From a checkpoint of a small class-conditioned image diffusion model: trained on reaction-diffusion patterns (Gray-Scott), 95000 training examples.
Rows from block 8 of a small class-conditioned image diffusion model, named by matrix and row number. Each number is 128 + 24 x the weight over its row's rms, rounded and kept within 0 to 255. All counts start at 0. Numbers have three digits each.
After each channel's rows are labels from the 100 images, of 14848 (inputs lightly noised), where the channel reaches its highest value: "top examples" is what is common among them. Only what is clearly more common there than usual is listed. The data: reaction-diffusion patterns (Gray-Scott). In brackets: how many of the 100.
# convs0: first 3x3 conv (model.decb.0.0.convs.0.weight, 96x192x3x3, each kernel summed), inputs 96-191

convs0.13:152134148108090118121125133090140096097165106138140115139135120122130112149148126120130122105138139122107128140153106114136105120150111097150150140106112099074149148112099119151161142093101111127108098126123113126162130184132149124131142147129180128120127123148145096163121131133116096166
top examples: pastel (41)

convs0.73:080127158127085099143095142126139122111134120109139127161128144103135124096124154121163135140140120133137120152126098154120110146117126168158163131117089088100124109140123137122142150152150127133110153143103117147120157125123130140099156112143145131130129150139108146105115152135122147154
top examples: stretched (89); embossed (86); vivid (49)

convs0.47:126114127130115146137133121148130149144118131128126117118114148121141133146161126136141158101127151122117151120121130152154109142144139153159125116107120112121097167133134126127156113149127142135138164124154121127113107110120118114125138156125125114145086157133110144166106160093139143153
top examples: vivid (39)

convs0.86:118118136093111112139140111115166136100113131138104153106144122145142127142157125106101108113141115147140111098155149151126168117156135115141115133146123125131126160135134093109160117163092109146107126127134116159139099130134126131124126140149069115135130116125138127214135146110119110148
top examples: embossed (100)

convs0.77:137126126133134140130118122105074136122099107119133109110105119119138132133115126139128124114154144108129137123107132118142141140112140140117120102154129088113105167126111106127099161115158102126122152103117111147129125091134118098141133141122137156130106161123141137108155110108138097153
top examples: vivid (46); feed 0.022 kill 0.051 (31); feed 0.062 kill 0.061 (25)

convs0.58:104128127131118160120110118134160087101090129083123132155155128109150104136155127119150151081090102139136120123129140131118092129157107112115127133145129122138086120161135083128133136125115181107143128127164126100124095136107143143153095137144102168153115120119163114135156136169101090143
top examples: grey (47)

convs0.8:117145136130156141174155097127139110148139140127122129113151117153125139090120129135116131127113147122099167132135161161136153131133145142152156134129119147143131098114170120157121117162117165142129144130144148113115136126122164122132149119117129137125147108136173126123158132149133134157
top examples: vivid (68); stretched (51)

convs0.39:168137131156142166143169080096068156147117078101091132106154097146160164122114121128128185097158123169078120137158116098094105109137088124121144127131099100134127114130123114133152149178104138135125141147086108092135138069121141162129135133112158115125110136129136136116108125116151102064
top examples: stretched (100); vivid (46)

convs0.26:156116139155133137094115141122121114125081096141122128164111131136113124141139139120108135116113130186102099128105129169130162147164118088150134124142096113117135128123135149110124120105141146137114041134139136114121126111126154163135133159118141146113168152112166102130111115096127128114
top examples: grey (37); feed 0.022 kill 0.051 (28)

convs0.5:126123146093131139136137142135140152133149146113129120151133104162095105116136129111141155108141148102126120112166091153118124127123133114120125127125103140114113130147157113120147110149120150106099132129146118125134130100119149123119144096135123126136104117127119135110121164102109108116
top examples: pastel (41); grey (38)

convs0.29:116111134151127143143159125093144138144116129145150129141153136133158132184118132143127144137120162136127142143129137155133115140134125138135116122135101131131119116122086132115101142120112109141121094167136140104137144129172109109148126125127127134143097148121101122111133158130136138132
top examples: vivid (63)

convs0.37:146131138125094121095115134103139142119166113106131126132130135134159150152124126153122127117118136124134107095105129150130112095141134118086134141133116110128129131126137102124140133101124161122123169127119097124143136138100146142124137147121143130138113142139150112144133103123119089125
top examples: embossed (88)

convs0.33:135132140129109108146145106115135103138128149116115120108143137129152152138108103147099115116134116112117132087131147123103104140140120140120138144110097120134142097096122129115123121104092145172128157120141125152113136167120134089119134107148136119095115116152146142115134128126128126126
top examples: embossed (73); feed 0.062 kill 0.061 (54)

convs0.92:143146112118158121093092163164166114153120135192105164155158127056103101136158123148127128133133164100200123176125124125080121110133115114117115158164114115126214174090130127110137078108126139161083099138106120152137124145162136185125136129115104146096122123119121142097143161133114113152
top examples: embossed (100); stretched (61); vivid (39)

convs0.15:128168100126101152118126143139187129080117122086163150148155178132168122131124150107101173131084131102085115133177116145115152133135093125142119114086154099144096133138085093110159130125127151126142099096109156115124071103138120137140166138160133164154145147163145110184155144133138087139
top examples: earthy (45)

convs0.20:133123132123134118134127106092161122106100126149100166135140119127112131084098098134130120105110138172132117100109136181128113137127116119115132122111116127145135108113125118112164130114129141129142094129142119160139148082111123142122158116104115121114129106154129114099110127144125111081
top examples: embossed (93)

convs0.0:124160135115132147142115112118146119144052123130139128117146133153170099184141186118119129135105107144087108138108095121121130118149123125087110153138126109169160148139070126093142124128108170125059114125145132136137170099141153128129113100124145125158138110108111112130090111115084090104
top examples: vivid (58); stretched (54)

convs0.42:128128159134110131130119102123127132100109118133126122102128137121136156121120128113120131075101142143112106109099126091125142133125117106141110135141133098136140147135161130120145120124102110149137158139124101144116096108109126119122142120122129120113139124175096097087110110088104117088
top examples: embossed (86); pastel (34); vivid (32)

convs0.53:121090106114136105158161072145145130094161112122103150105111142128105130145121101143094113116136123108154134106168127136145154117148127137141117145119146141122139113125110122126108138134123114150142150133110154134158140135125132119136119102136074115140133092105120127137145130105121106154
top examples: embossed (97); feed 0.078 kill 0.061 (65); vivid (33)

convs0.57:111144127137119113135121096172169123101147108145131123168190116127165126165146163122105159112118128116121112113171121119158186095116123129109113141125147110130120075133151109142138130137148149141119056121147118133153134093143140151121146154134125123159134107097096124122125144114110096083
top examples: feed 0.062 kill 0.061 (42); feed 0.022 kill 0.051 (26)

convs0.65:108111151138124143112117125107125130140106141153159116146125141170152082132116146119155126100120140105094106123135131137131122111145127155137128103101138108116131158104092152137114164149115128089091110131102130108107131138113125134147123151120126114149091137103096118118131143150135145128
top examples: vivid (79)

convs0.93:157120127144099113090086109114112116143110089118111136129116158118167146124128133146136122103151170162105102111115142122129120105137130134170130105128133095108164116110123127080142123133120120096115108124163125117092118128132136168130136078128116139112121132165158133146120118137106136120
top examples: embossed (96); vivid (36)

convs0.54:112133131148142114123096136101163109144097128125111117098106137101122155088125111149157141082130148176084114095127109083136132141141115134113100126122134129120151148085134093123121143096099109143133141117090119124116131129117150143141178165139104124086139118155107132113154094112140114101
top examples: vivid (54)

convs0.76:114137131103115157161122136127151120092140111149114121133115123130114136099131109162148137122153129122129128139128107126149110126137144154137142134124118114128172120126115101126117130147130093125107152138119115124139125113137106139127151102123161116152114108132140143100120140125143132106
top examples: stretched (95); vivid (46)

convs0.1:125132159112144133113099127114131125125097091156122085165186124130128107134152200112134100123108107103126126129163121097148123119189131140163126147143149126172200142184091080098142111100144139101098149103132131115129148089134100140120167156092132148140126122103142134154134136142078100172
top examples: grey (53)

convs0.72:104100128192138127102143139127093153083101144124147131144142159123136115145112061115127193073105089116125151112154098123094126125097116090112117115137148107087158126124180143145118180157127143135157132181125131108121185165109176113100086128167085105116129158157093145113106100091156143076
top examples: embossed (98); vivid (46); cool (37)

convs0.36:120118116077098132131111094136153133120132159146125154119120124148144142157132140145113116147095115105123142154140129098138113130132171132120127147137145093119194112142130132124126120157122109116112128125124137145127122113119103148150117137133151130119114132121139132166146123154130105110
top examples: embossed (98); stretched (62); vivid (45)

convs0.19:098092116136115129102130124127149114116153128120139109139088140180179113086130130094133081125126137142078146115111117131146164126126122127150133122144152124127113078108121120134131135085125111124127100151156126108114144117129136126113140138153132156105143149117119115135146123133140147116
top examples: pastel (43); grey (35)

convs0.41:135181118123121097136130106112126084107115122122110138149103155108128105159128119124110158156089127137095136117133141105151145117133157124115100120165126153131172141145123112109138102147124152125107100156187132131139129100133142108114134096161114129145128131157169125127120135133116125090
top examples: vivid (35)

convs0.55:159125099051138100165116135142120110115127132126154079102121151137204108131122124138093120167117109146131120168106165133123100134165140115167131129081137149110116096126123062085146136128158131111134161091145165139112147132125140138065141106104123108138114102108128145106130130106159070122
top examples: stretched (100); vivid (64)

convs0.18:124108136111113115112115098107129080095104132145104114144109121155130125092140145117152147089141107172122145135079126116132109123128114128142120117099113112134139099077102111137108129103111112120154109123106109129140134136142108126115174101147154129137104108115117124044143088083157150112
top examples: embossed (98); stretched (95); vivid (46)

convs0.24:118125133157125130138143160125122131099123134132121098081135120138095161118091131102135108131132136129108100124115120160145120149094082139121121149099105119157131136138152129125128130119128114149127144130120143156147174182130124086088120087147148104133135153120135155112119130119139166134
top examples: vivid (49)

convs0.84:133126176112116158134138095079168121118120160151133158125174113150158134081134089106172118128143126158136110120126170073103130125153091163119118127121114129131170058116153089089110122084113123125128137122133100142119105149100139108156099158141120108120102100129142143136110100141096124085
top examples: vivid (100); feed 0.018 kill 0.051 (36)

convs0.52:132145126094120102161119108134131147119131141136141142132136126139126115109117149137145153127120135102162122151138145144126147091162134128109114110129099179127123156122126102122129134098116079158077127143180129119138106098105136161147126085128125140143163098145126116113112114097101138141
top examples: stretched (100); vivid (52)

convs0.17:141104141102153117187147103122129152107157103133132138072142099176127109175125124110146120113107105158131121133133153134163176085135130105174130106113101077112130113114152100105195128118129126139132113115161123113138164130126163139144121122149125132124094125172136121179147105112132126103
top examples: embossed (83); feed 0.078 kill 0.061 (31); feed 0.062 kill 0.061 (27)

convs0.59:124150131113116113083097095137118153148092168194145149119129108140088138098123200108109144095131105137158111112175151148173112108156094096129180149129086117114182126100120157107147153161159140127176138142118136056063094121157132127129173130153113105123098090095121101089114154095133112066
top examples: cool (49); vivid (37); feed 0.078 kill 0.061 (27)

convs0.35:087104134151155120108144105112145125111114114124114108109100141148136169149108126096118148138147132166135122127113148111117163131113114127128135126133120151146098076098148095129123103110153129114133135129100129099135122109126097118124168120102137139138146141138113145080111135119123125140
top examples: warm (46)

convs0.45:110142120136144136177155111132175139120186160120114154144135132176125168108137119116115128143136117124130106138159138150117128110157127115087133138114114156129138106132114110125128104131103126129104132146167140122139081132137142118131096170107100107112140113107104105111112176162110142129
top examples: vivid (55)

convs0.4:129114148124146099112110148114113133127108151099120096108107090151141149098108111117144130119099130137110124124092132127131137126121116139072092131126108150139143132089151112131095113072110121109144142126126125126137129137127154106129142101133149124103149108126124122078095086104119156105
top examples: vivid (45); feed 0.039 kill 0.058 (36)

convs0.40:141115087121142158150124139110150148131160167144152125103124133153158140133145110155129099132100170067152131120157090113152113127112105116135139129143116119109151142134093107102115133103115140125140127110163120088113109148130109120129141124147097159135116101123124127096132097135120130122
top examples: pastel (56); feed 0.078 kill 0.061 (27)

convs0.91:112130101134141106126124115127113137104129121131089139132136147144133107121127117153123107091156130138135104125135111140153146140136119116127133127155129138130134152084121105082154116140104112135148145111145120151137109137096165147120142132126134124115148121151140107137137140126124135126
top examples: vivid (37); feed 0.058 kill 0.065 (27)